Rows from expert 22 of block 3, named by matrix and row number. Rows with one number belong to one neuron. Each number is 500 + 50 x the weight over its row's rms, rounded and kept within 0 to 999. All counts start at 0. Numbers have three digits each.
# up: expert up (model.blocks.3.mlp.up, 32x160x160), inputs 0-159
# down: expert down (model.blocks.3.mlp.down, 32x160x160, transposed), outputs 0-159
up.8:494527522507521388584425455506553468556644484515481501509496388442538467465437437574549463513500534449548480539446540507501503441453571452536387500453531547485464524408498555495500481531457525520574552549428512477469500531512535490586533554501537512477480511472587562523496459519569452458535445488507525451537553462526520431501531519484510488454485470585446466508600462568459520551456482470598576638417549586471540533510603406548492557574550503549523463607501535382523500452462450
up.9:450411502542539421494506528564456502551476545491378414555500425475588495495444492488508370492530444533534570538556488572467532569414420497478561523473520499401456474505505472555444532532417515563490398512540563518474516481534543485545441555474529490486514433548491561419546543475512495424527502487523557570556517370567518423465564531513540508486504456373435449544511456494552523464450605443505567569468476553482528481559487500493443454421422502477512372512516543550528551477586486
up.10:475531505385524621569493460506454511466465534466562494386485468428469520430508461464475436476584505471428485457434519560491559447531572525517507426464484427476590575612525613579441491513478561469486505528507561555503519504476522490523536513477538497470473465453480446381469498503489515534461535625541531623517440420504493440429510595505530538478603401466522526511537486513537400565463575524505503455413408535509463565478476501498453494539554504518473564427429502518552564463530446
up.11:552574537534475424597560552547491521460481525546600455417559537473520497499491573463497599461526441453426518458439514487541462456531586467535469456575497436591542510526555553506582500564436527462456531547488573460467454476477546508529543581497572476491473537481457411497492440532510447585393486501497488579446428485372518430537552505501553387453520490539572478484539556517533488521441535580431455492440443523539465558543581506504498450492546460362474440498566497446561457450426469
up.12:456515455491460529466493471441604557506429541499608512444610433543462540493535545458466502484519488661572555358483577473524501390452504493585442427508464410486513409518496489541485508482521527442548509432551475442456456521563560531527561435421521566448448443539511443579502472475434488516543567430422514518554439583481439556549527491552523518498508498487524441564506540519455504454565439513470484441430476460522532574484562570447489515483488453482610539564549418505448488470531473
up.13:430517561467516443450533481529583547533500561478414475517539434493446568542626487565533413511562461416476523493575540483504561507455445452455455455504496511525413475523536555477445428530522542658511439579514574466478424515575466500521374506523453499476556414550500519543484501503507484479492458521460572562488464403513506538497500553532441531488458531434483404541621466506568462444479479494516585436583487471436493501560475528533483565429493574486463427517507521569501595554569590
up.14:534446523491515423521550515429499544544492498500501514551504459449488470450444597501566380436645482395561497537576438496477550445494541551524577457560539526541485561455487518593496435492477496476518456494467494413507553389470478503474473517527508627547490520549471469441470502463419487517521532513516382556518435442592565480557466404435471584535514447394599522517558448522450524519453494450523499487552507537485493483559448516534463566508467544603504503615565589488555516525459467
up.15:570478508489542484495495473540562495561461466470513558547508509470454504534456484426556452502451519493575471626594431452571397508435524589510497521443507516525503421474435564443544477453494565531568539548540526384557495453436495487454543517518440494573461502548500430512432547499538558486566489441529495507456411428583584454492446614487549474457491471396451533561540444526581543505478511392563546498548447589542473481532391564478410442513431437501499506486559494445588457516521462
up.16:469569514458441564482485598499614476469459533462499570434495477543482577592461523417514505481463505469538473517322569544573352467519526595441459483547500503527506414532480551392484465455627490495559514556530472461501551491442503481453593481440460500530460532445450473494586478479510435536459490480504539449413440585461505524531553530509444479526413484553491459610476498559502485519508441469433481400490439494581506585536542495523505518496546409506494530514544521471554482573481463
up.17:511583443598514557423507502549536547520481568458564554507460540521488468465444589538463614543393542614509481410397527633518471520542450481458451549515455426442509380378461519466419492557435489437508485494499428481565517527565579454406510444522485484506484578492516505542542505524531440568456468537527458439472562572466519511576465476507467528504408531541430503516537505484495489547504456485515483545537512533480487538458553431549529501586561444495515513385581578436489457483496499
up.18:428452503620527559472477562459444416431572422520561519434439470510470477480590533440525431533465550619428525481487561492474469597456482475500486440560530444497514460513448484476505555437509462429519550550462430530476520473541535407525539486534452477492536518489392565483519526381568536509567506519469449510587527503559607508578426477468584498502537467509607498475504444473574514444521472422503575587457547500515590519459475510516485519400561561542553501430412469545509491489592503
up.19:506482571405477502516508472493476443520458605559498444527500537496491542467456418596529496427455440474523548513466538550525574518528433552415523509458478585479494510590537491465479460461453548523462396527492593521500442522420505531452392471427440490493517436501517452384499624491537434318459536539569439532489524431441487513487505605472450435453473492465477530491515460566502404606448526573562448541506495476512481551465579423499526486539552529503527493476492555465466519515400466
up.20:525461454559487519543500466525460529508505437523539499546404489580498534421549451524484467562569592551533481438518556512399449581505578536533528509471459516505598460537516441560562555488445428380468500575472501413562503510512577501500446431560484538522562564489441583504453536386570538500462576478508427523518571550451559458544406518517516537468562495478502446407602577470489491447587474386464428469498560481493533531494423496471590479527489459494526412469471450490471580535574510
up.21:527510532431487422469556553451520432558507548493394517477510481583518573547520541404549424467558509545593555525576528485494520521432515512468450467479551486491477560563457423520512509560487511538454395464460517565416489514557430498558451474513549568539615505535475543478427443524523571502526525373458504569439432411581507563489488516508490563411547408421611560460578488510560505455490534491538514484489472584416453539518472549449494521378482533540500482592521492562456475454499454
up.22:388551449500482581528432401504556512461501562459567561444511449615485527439562561435544462432544529546492519450521523457485509530543550499518568482568589385513536439482501482493530533510533491367482650525546429571491510419510564450496594384515500484474480478528520495442504504498497511494488532485484573487463623549391432500512386483504475423482507536608524534517450486467486534487553493453399430539438459440487539561435510482488494481539541522500571550457501449498511494474442464
up.23:480443564610459497447565505420434485462552405514453422502447592529476468498530490547432565462527457472492506427497588523456490487513448322461542531500454517506513584514472495496509451539548525484578527491465418532439500514484555520492497479503543523516545497499464508508508485438459451526433462526453454498481524525568432563559497455480544474473450537571466477532383513517477473476574486551413530546415512470479514452594442603493594452533445578452563600571545667522506442468497561
up.24:470621533465490441584436495486600582490523472459428484440446424480450444442491503457539485449487455434530493561432506469519569582485543599550604532504458559536567485484527450563525490536507486551521524575368489479547528487401474516555439428465470446457421558488525423487511561438595517441423462500544513470549599539475496473547507498530463394467452580556514533502515473573486480580588449459489514492525441507512522487524449517474532545454509528430497551460376541493449547485590574
up.25:467455551528551425531503558490447459515523572477458464557447487598513572471492502490367471530599412510494563575554533538423554587465496455534481500432502474513530574480503475589483499548476508547413459499499536527506482457561535499554419435480525511468531445523477484470456504493571364506576506561462518551485521413491492472436516402493493476478540398368493444440549480528544542555488588548601557569455455476397525429515528524479463522475438583539535424475455533493532618531538505
up.26:581515464498555518528453409523458531536526605471525402518561473590513539481455558518549495508547511526547582442582421536512525507562511565559558500513404453488483411503561466581572504613462476493414505546544571533544425425500503431526445432426449428446550505573511482509507576430535530403524493501530495580519557487449432478523445447453473541453533450554495463479578545505468474530494539470523545416540483457500399639493451452541500525504438537462491513464564427455467485614476479
up.27:490503450424506492512528485449551540572486622454463490506495499588462502551465514534428384507586597632527528573538444474517518556465468561516478482472525383469554479539542430560499429511531481589505554551570524527505531439566521522537479482525476587435520503455553523535530542524493514530480515411411552556560449509446496519410548479473488447492438521474603449553578509461495523529530502460499465514439391441487509576471475483418435586407599466571509415512499471533539548411559499
up.28:392574441419406418452421516472541516471489620465535522486518509549441520563485518511579404476534501536535469546402539600516521513538537643493506469465498486477453516463531542524427511525494516537471526574474466454528496506490545504457536437538437538479468529415538550531522549497547464440446499469453541558504519656421442495570504481467373433516504621475436444569488479554527608527546478562444496434505465429567520505546452501483439581483575470523490448476472457447525494529501555
up.29:488471438444575590570529536539414483546570531471450509507395504544410438444561424460458400455544486489535485469573472439488534564513467505542485582577494496500473498465483501514552543519427421385440543560623447442571549441550548434503447487545507437538465500545472505471519552407575540589491552529505517511507579500515590449523485459537562453495548470475512525491533504461530499487502491407464505530536577429444512554511502418595429529526482460450334515443526514512486474562475556
up.30:486542541558453479518566498397508457511504427482509469517512549647555482526588479467624514506513626453526585525487567455458475557510488445518572505548519477519458506529536521548531560489458500533479493523507516451585448519569477446564511474484481471427505517478414558437414557438506614447588546490416387528548470483497443462495401469463489594566492530557478516424500439462493451446495465493518540481391563438582503484515494623488460496478438509509500547531385482531569520476572542
up.31:447564487544502434452426481413555501476511625482508548389496421499463503531481425502513451539539377628514458464451497538539512510454560510523460454504594450571527522502500486488473514483453460509445566460455470562520547468586462575518521515482428508474561554537459479458526495488480427579465481529539583443456487560406426585556572455438522494479498513539471425594530565462555471602514448503433528549485394486465539521441502514474475569369593557499502482452498526550507454400480477
up.32:494540436429499482535584471540498550573453540472450463580470473525571502502476516532570462556495568455536477482539564472468484500604447478499530559451509510444529406452470496466532351606464416500595505466487535476546528569490475518540536543448522443493473555616603543491557418495433523566441555483534488548490536445435441507556563510407446580436579504527381500624478593511477477433501487560503439450529432451482460488459529471482451599466481527536451539501530563476451544479541508
up.33:485458481451526540436433381486474520455574483533521529545449555484514460513489592485594540552563372485494510519566470511498518513463461509431470521426509484452506517525378497426538480569592467452417490462365527567484539515480530554479513430494517500585451596465488450435431535490473520575448482422513574547446490600569583421506456442478435406522541507533585622482455460526506484532515478489504414493437526479528546582567486575448539481522594460516444506525475512509470465494519568
up.34:442502532534537584451628461480483593535547420673533487521555465501568448443437560446547443486615604524575435503492476553476457527499558548468520467364478426412405545431436451418500510539470504539469473502491526590462434481414609458463462540492500507532514432507563531477569545545500484509523561518493490508569529554543441514478532469570457465526531518508524511477477455522521479461442449480440503490487494483475480539524570416472529537557529549598439540544526552534548446451435477
up.35:473599448476398483441509537454652480420502553449486482499485483558510400567489510462575603477381479453522520515423460538552471520523506482461493545518453498534499504508455545450450500449535463586538426578486491485492597565527507502542513506507427533516468573486515420507597429505578442492430485459445482476437421624480451553546516516500448417501459530555434545561363524539501587486505434545534482461496449500588546545559488546508413515486490490510491558552472553414537482470565473
up.36:523422569515465522513592459442487422552494550566507406468494485511517524528538459534492562503460440535513466439467454534440594447493482489500505428503479457496479532518567583441419484436506461541516486519423527563493535527470591624542473530499455442516517451499525432482438530487526508568406561544541521503420475527502490470545526548455639425455517474461531570504491506548587398584415505547482563487420645456450452604496576519462571504533481458499529429562460512478487454493466630
up.37:558560545434468468496556525549448536548526617497570537474465471538528421564622454506450506538479432459405472563448490511503524468458607488513512432475522451577531515547534481456446511434463446593492522492524415518470512408597471471532405495576418513461555529499428502460592483477521398480463473506490536463563534532470542521545626512545517489486443541525498419563530571546635498479567449545427548531472431535452497520479496421524488565456524425530482530490452441582545426458519464
up.38:547516506478548457569512430500481542489434619439470613559505546613544479603396452455421456506542471522487477596462480540556546543519567581429444501499476511543483557524497510500485414525459588525406483424541532458472451512500488491457440552443511553418554458549539478494514562520529456493443527511510604564515410385479474495525592533458368500551444556510491483529493480595556435522516515495454462524463408476399488510494517474509527512417435495528587429557506482475482562542476514
up.39:483491467533507475529442551499510503479487510448429506500525522510560501462502596433531444462472435478484521497513509533489512595473510550566499463469508545499548432618479464537439550467478522518493463547518530501435502469477484442584531442489525575453469468582460482523639493479592458517590507474475464526509422491451448458508516511561494400535603471547410542548432488510595539511416522497535486509498594543571486568536622596477447548352419487569592539456480445491452558434553375
up.40:524393485537426495514520396419533528517515511494638453533564563425500544608586458493553458529496519539472515488465498528474546501492424653501476527464517537472492377476474507514496470546449474508545388523448491485503531419431405483432625511564466472514539442469537534564475513520531495513549537482510492411537479544570536589555516486496443531485481420370414466471498484562497472494549511498581481496495490463457413511497507492469344511487496455518566424595498451514456515518518504
up.41:498554458512424557485463407563554561476462555456471460474446499525490448406551464581483464474528578445449420493505391537550536506430443576656471526566524521539634502498509501470546467558542549524488570539527482520523516470509563529449465479483416423513458487567536478406447536492500539499580550482533491524503521560435525451534571525464499436436600492487524502440485543486445464623524481488508446460485485431445465528500482427601478471483510403575462610391446525485489500446445469
up.42:480521510446581586580523491436441494492461486462547525407561488467401562477545460558505424460580530549462543498518536446477534456521552458523497428406432372513540460514546514471425585508428454543424493430516510609411444509562553606526480555486492512387496518484524519518487544505579451540517514497526492558484446454468443522396507561525521440431546475416577482489526477405554513551480508492508532487466489465498505553569524508525546492431554589544555412571456461472514592398538463
up.43:416485462521448488536568543496496498536505556396384398582437498572570443441513438435468567492459516548532533476509538518481471553524448475543583448563452652462565562553446450510453520454577488563429410582481535378434492502521523586507460489460508520449425542478524500403530544436560530452513516494402434517505478485453455520484546447549499530471526523492444488461473531453452435456558522484457528450502530529541553538584497506490425585493416481502473477457458522548512538540613579
up.44:471504378435570537573578469493522528517454625489505481566417578549480514426510493548498460479538455524467463511560429518512598516564520497548453617542507399521507541390593456497530447566489499384545573448558472615540523493476450598481443488464460419386512450618517451434476510514602499448487533501478536536586550497488511467488493425501511488397423464524512492460539485544525466510521581504454494539485427505420537546522499474527577481550547501493473469500542496506489495467422533
up.45:512529537526517465424484498462535504457506415479487602585542569496488496551577488488545506530477524539507557374516491553512474463638533545518455517404531460472521437392459502506462453514447455454470551555460518489442524448527434405504540513493489528539555415495451483516615468492485452488519468501509564598531421592564417483637512567382419519491505479589438477561476465547462484530574461547497458525505570471520419466427502537528458483481578485578438470571538579541455435481514537
up.46:479542418521572565535543458566532472506548586496506481551641498484523474472519595522505462502511500571484538410543587508461493578505472543514466451489490505536563469411464563424547522569476386438530544544567602554547496537596533462537484384453378417398450492556488505483560580469522521438523490507457537466473565514369409398531516418519533470504508500506432462447489555457467580472603500542501478517503531461549444479493492477563554484514462523486498557477522471526422528462503465
up.47:529341605493533503477485417473424459503587449640549486459481562475481477447488543646524555523562560490476485532537468548425562503429491493475433524526463419548479513502491543526506489466523511518475502564465483559500496443517532540462563480426533486476540351518510476481492470520470491441546584511456442626531532479545557474477472457549523426440525410497574452482521535471562539432450507510428563576424515466540411513540505541468536444478625592478467433505475519514556467464519477
up.48:494455523520490494412554500375446485576508528504459427611521534529477508452440563501533550512411459444480499510524548557451436548532472440471546542583456533418512531472482493493501423545576468529592356580390429433531534584491543541376510432486510523464492454510525542575507486532502468513492483451440407517554588451495483559551529530473559559504513582494477474452453603503456515508518456559497512492469476551526423449561576548543488523593491578528541414540523527534433470451581526
up.49:493437525454433501497540520474520483460449448515534517501599474556542399532509564471497500445450516437425524559513577509492448539490580490430456492439529478561499633532422482404520434541499443543507477461493503470509565524461456494451562486590437515557527560500563393484589365476460421595465540404466496554515481429535479618481431530440436514479401424538513538517527445559499518438573431562425569446539462548542564485452483443476449527512496468464501450520436515534508430480532450
up.50:438483436476573467502600548399490399571469467540570517435472500478522507498478561538490460565486441514563484446582501599572538533440546460466502496413467481473416556478493565541424481540558558479443469445473554538432483451507508432448455449507504529450517308519516503464481507620539489482469526537546452566547467439563552523409498592593536521441579541517499541536539476518615546549505555533506568504472464526560424497430569465518469526565477498514435523500502483503485588552509460
down.8:507529549478506572545567585488456514594574401521469548507561548526571509516426497446530508553483476506493653538477536384487472478484479487491593428476482584561432470541467516531446550498576508464573473549440549506463468379567525506427533566620538551577580486505412506579489479508506502498571548414504524537530524420458546482470442547513499479501533508551448484463537363509534436461580472533503501533466479492514428454465410461487560571517462485510450494541456552533487473411406492
down.9:411626487459450502548416391489516440459516527467510482444504470579467391519570580443488462493556578597493474544536532466502464455519531432492439505573473551516508542468465501515472485452535523482576501497613461430518523542523467488538398449578478435521505444470521499516463446611531456555506521448543528492530518574459582576535511419489513618504458505530525566447493530500419474436617465445541481494581398543491472450441500514545466410432506504491560513488449575467406410500520510
down.10:504498546456464483531491524626522491464380580461480495481491483540543517452561396318432466485445501509464514540503459440522471471506532547516535488489492517465496510606524523556552498492491570550402554468574574519619527538581467506593542515461487503511492503473479519457454457477465447540461561595506565441440420522443417384583554414524460520492453504580582476492511539449533468495590539519456435422519528564510515503454463497485437411529545452468553563506524402465479534514459530
down.11:515513496497450492469519440595352486540517532463564498493566485556471546516498546445547469533558595530486513475478628476605662637446428415490527454532531524478516556482456486581567507507540560557433463537530546552528461579554547450507489482539503585484522454502560538394532455572540513447504570568484440448483554438434394496489547539477534499499528529536524489550449516476543503423458496429516412433478508553477513503556525558451441509463562480434501449581511469459516452452534467
down.12:566474482510487405406519544553485474502478488502424482483513508556522517507489417455420562453498543456428487453486474467438544492451516485533576486573509485441589535556539504490387524507441415530407504606382631496508569489490505548530483531539549527450490618494364546405481499504524504467482537570476456487557420502564466484533448505548451473375534448487506513542581553515562536468489486439499511478444437518501525577526577556561519524521545416483458466551392464459566450493562542
down.13:440582527504535496566482454507462430481569487544532477456459500471476517509514520473512434538549489518494470499526578461528494377555559448500540449473435513503463528505561524599521460482426433535511592388488502471484539483547529489468526488509588530535498481503528525466566492481517474525513488420496449571388469518573507561523611445358465552498527490520560553499446490399475433496551559562573453536527492427416464447404426498505502509433442607487630606561527528497398427539438495
down.14:452620452536479509576543502495474511520517528519439514462462473546577407448545481527540429552457486481441448575532587600579470401574546436523472530567437558502462518479547498536484542530514414470488468468638577437511516560518489570501436534520455553533393434436532497449573482495520498499478517421485490485521413490491527533492504472535512562483470575593406449511516564501420556517556359504499465516508484450469484504521560536525435449437506523413521552527456632420436442503499493
down.15:620487481478505435604614616468559492497471462539417510427516473465446577514420488526447519481519516466578464538512532401562640471506571572453549468468557543488436499562498434555540501495511535486448567532482513487487486445481482459512462568442537527503458514474490511455522563446495490473557551491583489518481501543332508553434528499462516462561501500439568562605488442522416567536470429434465430490576499497576477526496466483486478558506474415503545513596516591519442499549422464
down.16:611434510510504467377571558501615491509460519494465563496502460448452588530386393540479538435454473427497450449503462486486564577457469632505459462453450530471511535584519443444515516546490520504375472567412508509488492505501488465565589566438485551483480534555395487388473543451524506431507465517498468557508418481504470513485414555603496435458447505444504518566516491523542508503462518500472463479492463593580521555569536467529525562532548463560469450462467448447604503495550481
down.17:539330581543504531567514536493457409457564513506518572522518428500461610403623496462426498450477361493526557480502476517527530554409522541561566486546506543498456481549498488561525548544503465462454441486485498492493474432529532426523561466494498561419551559568441510485420562440443554468445487569487406499498512454447556431459469425476543454465556441448508497531568511500448514507496494436484467453461550477471494600478531563460566533471542483544524564507399487391558499577494468
down.18:507567385551584514511439492521509481480512540498517459489473517474614448553468492574479513530456561474458483459448486511404444583565570495595539554521511420541511476453533526463544483530497573408491477519559517511417527544472562467392444486518464457533571501453588577447503495504545486487481495576530500444573565593420499500449563438542472487613451476602444425540408493480468534434531508487414604450490522398522525464471553478513536508492421547517539562501589432549406541534462504
down.19:522497465499459547536507470505492490400416497491546554469503499468554510485448542455405419521486528466492549528506415489543569534360569499542473390509586514504519515569511505500441523480603575449545490468546479498479436564550503429640451572483426513480468403522519535527541465490389446482498528601559470452528495500390531468498484459401510465531492479482621480507459506499531520528381478481556450368461586443530536445593516507453463438500471517488579558530439498565489494496508523
down.20:458535445589502556521522496519535442507485518485486579599556466541571516517583488488440506497524539529557560396495522543580528618614396502549440533545417529428497449466512486542500493535473539484482526477539463481457557448547568440436492406412504516509566600477501587421479543514596519485507491506571498430433485545467467407487498498441400484553476476506369407474494501511512503404501495425524497488555523405464497397448557551475492525464436475445455583526577501462548510473532514
down.21:446623433495450543522567523463487480443508529550423483426529513429605495497523549433525419539578485570562462474486560578606569416515498523492521432518505566490453448468540551583497511451500538498556466472541568484464496516504508468465503482409483481533485397529498523500553597505460543492505533515522496466480530576572461497535545516511488525560439531553506481448483421549425491529542410484441422505381543478559508454394427492551450556549472592524517538498503472531341360510499522
down.22:532406490493515540404504596515486527504473570515474444550485517520512479525558391524529570461437454520589509490525469544477496401489398490571513546581446549502612509581534513490453496480496417421429492530449535532493567443481502564455506542547468489601534637498468460435432594512441467473462529540480540425503421458458449394418504475518519495494517569498420468522424535486516516500504574378565537440502488481519533424584595478455495502470552475507451466527537403475567512455562506
down.23:463496488541522520514520542576389433575518585513611412489418565526475467498445598463541501541504484520428465448428446483377471435505469476576518490522576359576538498482493528475504499542541625439506452414472444560494487571489518551503519408528449539482488468562489573494607578440536500487427516566495487430444521498546520531519421510561577453542505518572502489428593517468561540500467475480488577529446572530441546540508567481538518503552432532459454440440544431500491497558491504
down.24:406518568508531492378462455491623525538490573508529439509514557502595386482405543550611517522530574470406458443470463565489507508529383410510452581506378514467449476497513549547512462522474507517450557581586494470576482477555491557430455551522421484480443561507449542463556507531548526493519542477504526603576468574427541534598491498486368488482492496554450440487426488471522499499476550572537513506485485470474495454523465484397480546487496522530540492466577460552461495433539513
down.25:454499489549539491549416488495530540388486552500521495406525504566521412518551508446551468554462533625538526564531520525471474430531500532494531524476516505437460395444429511557446489563526501532686506425560560469482528509530461425420480413566534484601536521436487566545594438538565492560489476445460493442508469528538486508549605511447474591559510544507471534430505542518430494440512472491516481532550487454538452383439552590497528482504477453521551418480514489468409459440535430
down.26:505501483559469426508496595582554428521482458418442623556536405527496479481580527447500576529477472460529484635628514507495457431506475540441442563525543589503556474622562524518440569490467543455550484495548540533419443427561410548507446525548469454481478545451455542528471495581536493485420487448474534431449446451516498495464474456456536576474553528488372573551508484484472457530557506356542498516529488472570564466541532554509456502490505488463475523547470499554535576467535547
down.27:518457475387453421536540509425595516483512517505411518432520459469504510507449419510481493590466476467568533518464481430482524469483618438518503454592481604380504522574583518473448465523464455476520473554453513491520578487475417458484521576569413498503484531421540535413567545527525540487503592494524552468616413498507501565510514549429455550451507569510478486558468514525509500470585515476567552495531433573579490439533488482502513498423585509552561445611459512495539397568536442
down.28:608472618476501491364522466474617502525534593593487456573545475419472531459473414549531519501465455436447536393517473521481505492477450455568508467443425472496481468570548511458478469520446488566445499502427522512497474467495486429473548555513477475484444610500436541445590532505534534429510522532451509588560499414573523530574507581505537500425514616541435460530515510506517539490521554600504503512372522573513493547497517455524480493430506550581488464463531430478515464369493549
down.29:477374439591474565591419611518561499518480491514502544519469419455455478503505471478489488601558507572509522581505530524519537658520473489472462493503443579491529439502510557454456456504552450472446487515586495505538464529591537484458532405506498527417503546460521501450479557511548475367518481549476564442540453536469504521405561519485483470508499518508340575529416478513507464470535505426509507520489450542546594470512454507457513469462473610477492572489487503554547519387477382
down.30:416525458492561509464526434557507425561432502526555554501520444506446454540503536449516527547582631498532361442546485484463561567645456464489410459509539456493565461534572524497531565508526557492525544480469507469496504480416466473490397457483405450516450538494407561495453539529461401454549519533508499464464571574516516451478534505624467493507507536560417466510526478415500463450534515418444502520493513488441580417549445494512468476458533559525488617511586426532395529510481509
down.31:499472475477456445456489551607576557445469526497547458458567511450589448531461457580504479535425440394431528495462538577429421510555530378512432574503438540437422458510542491498459470579508432433472454484428457518483542473500555551496537480522504499531463590525490541518516637484503512523420488552510499557527442498517408561479465557478596555502414516533441459516447564495481537578421561512559549553474399557585564463512439526470523473447522472546563419458484458468473434508570469
down.32:491383448465492508540446482496437498599571568501471478536484449512448480510511550537493498478611435531557509530475494531495513504461470506595449479482468492595568531545457481558432446512448458484482449484571435429562449442517528561529526469540506530427424557596489412532518624526486471476462508447565493520491465446624431506445450530491532461422575569493423533501531461493511507581547468459579532604484504552445472597504445562546561575554534543427530413503448564436550395492549506
down.33:573531499549489505519516557460565442512421553523478560478498447550587499508549480535503414558444513444569509441490514506463491483554498544469493560593482513497485446434505477550472459380464476608492445435429479586506472535553424523493484523504395544662514511534474485504582470502519496421589510551438587390530438503424539526448527518416472475532399541502489480467444557575479550534563567562508452491508406518517460504494519472455400498454501417608548499533527430416505503571487527
down.34:591450493553483487514471502461561536478479483517441507578585505523470540420561509511502514488546532442542508526485473405526556450439531444489445403494464450547587541578531534471579474476454566617417536516498474560587530483487571426527529642544528508514465427485514440494454509527478462403502478427540505500570528463393478467471528543550614513468542483459648452522447538418552437459487481514475503461577519520447563529537519450579429503417470533588487485603478535458544465516446535
down.35:491457542434531569339610508535554444566504476527539531561479506497457610441416546530464498501465510445465488470481424512430572527526457521570471399480526434528504531548501482464554526506551517529484475522376482479575410537536451575578489519482404507437441508586436491459522502454505442449510477524480537560541552534543476527579416560487507466458412454532564489539527515483575456526547579502440487525384569525474497530580478478504591483476550487520439484401497416506586479420483534
down.36:575435476511490498556474481559454453455460569441495493480496463426572510484568463463395456427452527557515502485503520476583505504466499565617538402516522498468500399507544449621437513440535504485408573487463567560521539509534444478505589582451553571552515454501544520412435499454495415502555537516508482454479380437428427479528525580486595525480517480529491476596531525465499510502420514484485426353539547464496529533496477490446430507538467443466517570483556489423420520426446453
down.37:481475423479600532470544612494453597406471471443539509407458433502413535533431468515539534518469499400413484460405513466415497558509484463487446515575573533501554449470472486472462493614457474489502463554514431540471496496493567474450518535549514538518532530488493526478534544451555475508519491584504565484516465572522504550508514500527440447611452481533439417625457485489553519467499550523589456463389424494585557474501529491446455541392527529537555406438572446446592521517516433
down.38:468509537469500513492447473409544552487509494527523471384531468444514552494523493578523612522424495525483526393503514500478425475491442538511492512476505537466452444503541538450464526547514469551428433449447453528449584396433531482494575447460603441530552569507349538547470519404522559499597543363464475460488491511582425503491455536522476548475410444466550477523553454451474482478539545598559493459557413525534430390425469479492587475480530493581495452507501493432440527544540482
down.39:513605480378450499428489426579587485455531464541491515539515519458561481537438514485412485464478550569570411562476436560498469534546435539551446534523505495473516539520495454557560490492484492461468500494519582502532526475604538589539476454495504482459504469522409498566419495606567421493471451452469548587540484481611434454623548429394475585487442509536506463529489533445506536447573497473492548511507469542434478508518508403493567488581577447456458482422527420468436500475475597
down.40:434466479479456457553523474481487490566644493538481506517564492499480546453503487517488513532497488596549464426534469459473475512474557471468522440590434552465518522546488554505395373588511452516513567493461442545487515512506428569460539506499529496483528575377475487477542514406514447520453422506509516680423588527511453451570554531510509553444508484466574438546414402570567595553459499475586519484492493479545458470484501545517510543539526544472420409449441476479586459475489588
down.41:492372536573480577559515595500565551497568502412515519493474436538417552547530448518504565582432449501471513565521541512486551491528466397548481507509383555526488467516518438466451490467469431489513432514478487466454459435475517471428561587516572509477488574512543441471540537560498492459553463537525546513518433402577450470484521610421452514537548527355389504558583523491588425467545500471565466526549481537489549559583508526442434520485503471490478489467555567460547449528462589
down.42:498518381504443503679577515524520491562510586497457575398491498493549422481470545386489542472557488597496469347514530492555482468507577478535560495571451486490462434494573473533507376523492484474513586560545566408446529541482423537493456489538477507516487591481506579552463476529503477509515471507533472488520513486472508512490566501456527589533581560548443489444536454540414566502583405501493424506510472515521504449458526523601478525522473507489617470529497496487432501502470601
down.43:497418498535504507400542405491538417485470583475511526550541544684448453471553551482472536617550507541461488467404504523527517517496428518451479472482516406476575453473532456544513519501493460521520476543520389495547428555576531465567492460467502507464457511573422489497482524523524425469498518514468438415545507577555520447578514540502545454457484507497488495415553525487549528452522553535453434603400489499467477510451521596606545454464520503495513432444600461384553483439486590
down.44:527411435473441436596394561533508478540485445401448484566498451384504485496456447566441495502462395584452500461528542510483449403519515445506504526520499552577429509566521541554428513478562444529547523528542526559475537492463482530497566515539541493519511554364448543479490617490441559549424480483505545462532455413552522495477523489561591471597564580484437530489555562539512487558505496436491488548483517629566468512496464577467430571442525484424532489549458478511589460455500502
down.45:469492521519474417407536501588492475486477468541539490517493503449549599563464595520561605486489524554451486443447453499572448637440511471496602516529517482551441504538472502555514405514542394421449439467498518432455541457417525578436469460530447484512483532559472502546475558495569520436421463564496528569453508523503496575455505494469528418540462562404542445478555339522531490502520507394418533454457450515458445533558508549532488474523454501456477439377472465507474491433541513
down.46:432390461553530512524453562528429504493453453438446560486461444482500480474503519453496486437469474557535498494619593482484469537564508498507540581589443495497546418604536493540566530486528449457585507481527547482464445366481411509530462467544402463490517546477395563464407515591507491534389489465509563466511504497499618488393521479513505566482549517543395534537449478440406452545540544365535563519571436484483559480476523537486579478456526534477524453515469495544526485492438522
down.47:495420445518482541467502550526546450513417612482509517528444502528515436486503522518474472492438496503603456542552519483438493459489467489526504619612451497590512583509567449454606462483457535503423455530545516468524470505458581469414522450501522456532531396474571478482505483544525517483516417569543506485488496480455458478463531584598542486489477480515440601527462620440573514435499588472514561385632468552551549491584490427476567500421530392509531445534554496437566486479506506
down.48:410447516529502500583534529469468484541539515548552495498476547546496517462603576497496482570573390562463495469444442473557440465505556448595556386553479454541502493507443475427550499528497576549580524479588457454487445521497528479566486451468402522414548430552454510461463454573488423490484537514505432385512551516506584546598501427468506463466530462577543467422631567447505458502492462583469481523421568426505496620519518540527470506478539512419585552553503483482474489517465465
down.49:437511455440552490418550369478416528526460509492504484486508504579405432534474478517552576500507546494432521483430411582523512552452533491493467538533552465467499545484442596486545496504467602581516454515469475393442411468528560469521461474490492416418542418513638506431581464502501455525561542486477556564519547511530460533460533493552415461504467487508568528559488504456529471502512537550525523552383468509548452461451562491584479515447522523588548603539503425532416381470541528
down.50:609564470466452422547437548562506452444488488528578508544483488453544531494484411516526456501424554446534479626456531442613525441529512496505408500557541583477503464501518415526559477493536533467437492515591575514567549492520548480505507544520561524555440473540618460463423535506481446430525487505526535453514584580488570473450513419510483402472554448455449431462507451468459493529495460415448398478520417504491484483545455365482611550562575487501533517473511462485472497504389466